Weights of a small image captioner.
Training: adamw at rate 0.0014, batches of 128.
Data: trained on simulated telescope pictures of galaxies, 195000 training examples, 8.3 epochs.
Rows from block 3 of the image encoder of a small image captioner, named by matrix and row number. Rows with one number within an expert belong to one neuron, the router's apart. Each number is 500 + 50 x the weight over its row's rms, rounded and kept within 0 to 999. All counts start at 0. Numbers have three digits each.
Before each expert's rows are labels from the 100 images, of 14976, where the router gives the expert most weight on average: "responds to" is what is common among them. Only what is clearly more common there than usual is listed. The data: simulated telescope pictures of galaxies.
# router: router (encoder.blocks.3.mlp.router.weight, 4x256), inputs 172-255
# up: expert up (encoder.blocks.3.mlp.up, 4x128x256), inputs 172-255
# down: expert down (encoder.blocks.3.mlp.down, 4x256x128, transposed), outputs 172-255

# expert 0
responds to: small; edge-on disc
router.0:461483460477469532530508537501494516546509575589584489491578472473466435566519456543577471602493556575472594587487486500448436502552479510463461575426478552572490521374502472556511519534440545519607597443539546396523467560628578522491480476461574452571
up.18:448521580398413453446517500477489559452487558438500467534551455482476507438496517503423516431606506585419510533551550478511544478504511507478470477519394485538522577497496466494471520488539516461524449511509550513578497457510557460510511519524524496530
down.18:427472410495557476534481500448483447525459556495435442542469545542527520531581497518514470484572563540569482524532442524463474451505360464474451509440569527479433543499440578369525475538538509500575531494492517570452665492510464515542530500415498465519
up.19:636535505535484603479525504522464569496524531457590524448500536588505529530465488487431458522530473480504544594516448463417519577538460492467481588508511536506536450478480482544437451536474407534489456534449578455499458378486517445552531513559531485497
down.19:466551474497437452471512448527536566573467553563462540576491532443492505514467527493492478472578572509522540555471554513546445519536561581442606562493504451547457487592588427479459587481465528455581470394582503474533508513519525449395422473494567509478
up.20:512571550492511543384528528520553546451574462460547551453554468532457511487510530483416537498500502509464553544425562503521558474451506512497517482515464507533534480502466563539428459517490468509440453484445480529491400449499565420527527533510540503436
down.20:514519404455543419525543518468532458612511558540408443536439482545493500558489440513501499473657549527532518485559465508555467536568473613472473552468475534519472490615485528447541509503558488520564464383544519547492522535499467511522516507499501492612

# expert 2
responds to: many stars; bright star with spikes; ring galaxy; edge-on disc
router.2:504506441543393450518428558529528554513477450570536566487456505424565469565464534465546422572492465449556589483527503564480450542604477506527506547472413483550491507462602484599446589535466557496585588455466491450468526559501611554463425504467533483465
up.23:517501578474415540508389498504433541494531563481514513512576461495508459514410493559403486474490485553504541459590458562453469533558555531581500460522440506438453509487557430572456522567553511481545410521506625400545386469502619476529468484572519571469
down.23:658529441529514523470547556556534569460519425440521515457421505565582427472511543506463471492402514508481529530484558481549426553515440493491539591526488477565547419594493530612399461521498537561495463494456492511508490517379515525514449476550479529446
up.24:549477523449551493524478453542518492460539502450558477471510484574483591537414510511479515541517459572516490523559415472485494512416529499505497507445480552522552449486418473504550547496454371507406567560494567517464434438557396448535604507511541475496
down.24:497596404521469529499607566543577529595420475513522546507396496471572444577492490460483498521532499445576545552429577614561510471580516542477619518440489490541461520572490559523490484511497566492554472435529484494440530514469475523500463577423422436466
up.25:449573462420425514459487431481490522581467552557460415574571469492466533476547436503527509489449582578503482542525541431464526544537557553543523494464444513515438520506507431497518485519523530453556503422605497454532484518538538444517469519491545555524
down.25:492450468538483550492484579512507566518525557439506587447515529491627398501536435563417512476446536550485472403461575571439505413532452426458501455517499398524467524514546570546428496544461560510585486499439495424569484484459566574521435516431434493503

# expert 3
responds to: ring galaxy; merging pair
router.3:517456594525519548509475548505479616487452461438482500500537510487513438406519581533464588410543499515487492509489606493465561441404477519495455433575534454456534489486569487482365512511433552451455432578458538417501479440495491502457534497503503527525
up.23:487552484468507495469438530434531548492527486574476509570544489469457536518534476535525458479490579538460541416501505493423466523481563525570421474472492498465391578494543562430537535492494508486567560427500468426561399533548508454467453423520546582473
down.23:548478488491446454545431492576471529557508561449457521460508554522558457489425494579494522482448504476465564570579498521503446520496489506494557536505471455511489483516536420599475542592475449521497508497446594494583580444514532507514466547582483578483
up.24:507535465462481482494445542430535530495525492547482527546541481469473537506516450538525446480502557545451525397475459554437412518505566512575416482473487515464429575498541562421543536481534485495584569435498456462555393531556520474458451409553580558500
down.24:545493489484449475538436491576465537576464551470483535479498550533544475496460486543484511493465501501486559593583532512489500536508490518495564528494481470530490474537528398571469538588460467501467492486467603487555572438541544478500469563556485565500
up.25:424494465456509497482455483481499468567550463559474471587562474510440514466555484524525547472550645543538505417532548486467471457434600570598453410491500489465436558513553517478537504497565533468580529442569434428522410588510508497487431530520551603544
down.25:535463501454442465516486478541439529531478538417475497511522513559557481479411513562442533451486527482449506646564526499533481512483490530482542585499470480501507502503512399557488508598483458455503457522470602511598587417530549447542458466551512563452

# expert 1
responds to: round elliptical
router.1:488526471458559478498544435487491340537531537489461429511491495559469562524496431480501483529469500491504446488518421481540499510484523510496538511459530543483497499553348499451628429487608401541469481474542456606485516492472409471567524510518446491507
up.23:489473387470459462560509432477529513460459461475521487516432483410482519524456579407609543508495401499525494510446389549515433483446458515420500515416517538508587478458504486414508566487437422450466645535552462489429546564572431511411604526440517389469
down.23:506505457502439483462514457555518521445534452417583527529464564559560461454490543505502459477521595322448460547513534408517427523487510453416537592505548397543513439558530493524479486501484462463517532478505424501531512510384480537524423498514443466404
up.24:364495468435495452463453470474425498416508482455515471543493516471425470414511533528521479461539513548447536414549495478536531442485442448574530487530434427493497570500468460526475467493597479477515497502503493527560553530449567519603487507561441475491
down.24:532520518492542534473497438512376496429476501403500452548501546534503536407545515522480563382524503481469453512501487410462484531420528490546502518541597440390515500507548467553494433555601464533471459542491480494513469461482404441536522577533514608431
up.25:587560471403517527469552516471591561491496487505558467486417457547496546548520479489501470535466515614440485519485541468548569477555422457532454498397439548660480504540427545515502500507454472523482489520522567445568529476484539458475462484546491573455
down.25:520518483490535476472591439549499422542484460466444434547469526579457546469485484504557519426428528492532415457490492410497417516417556553512599580493589515457546442606507491499594489499508440536461563498556421512501510506456399463486525516517514512503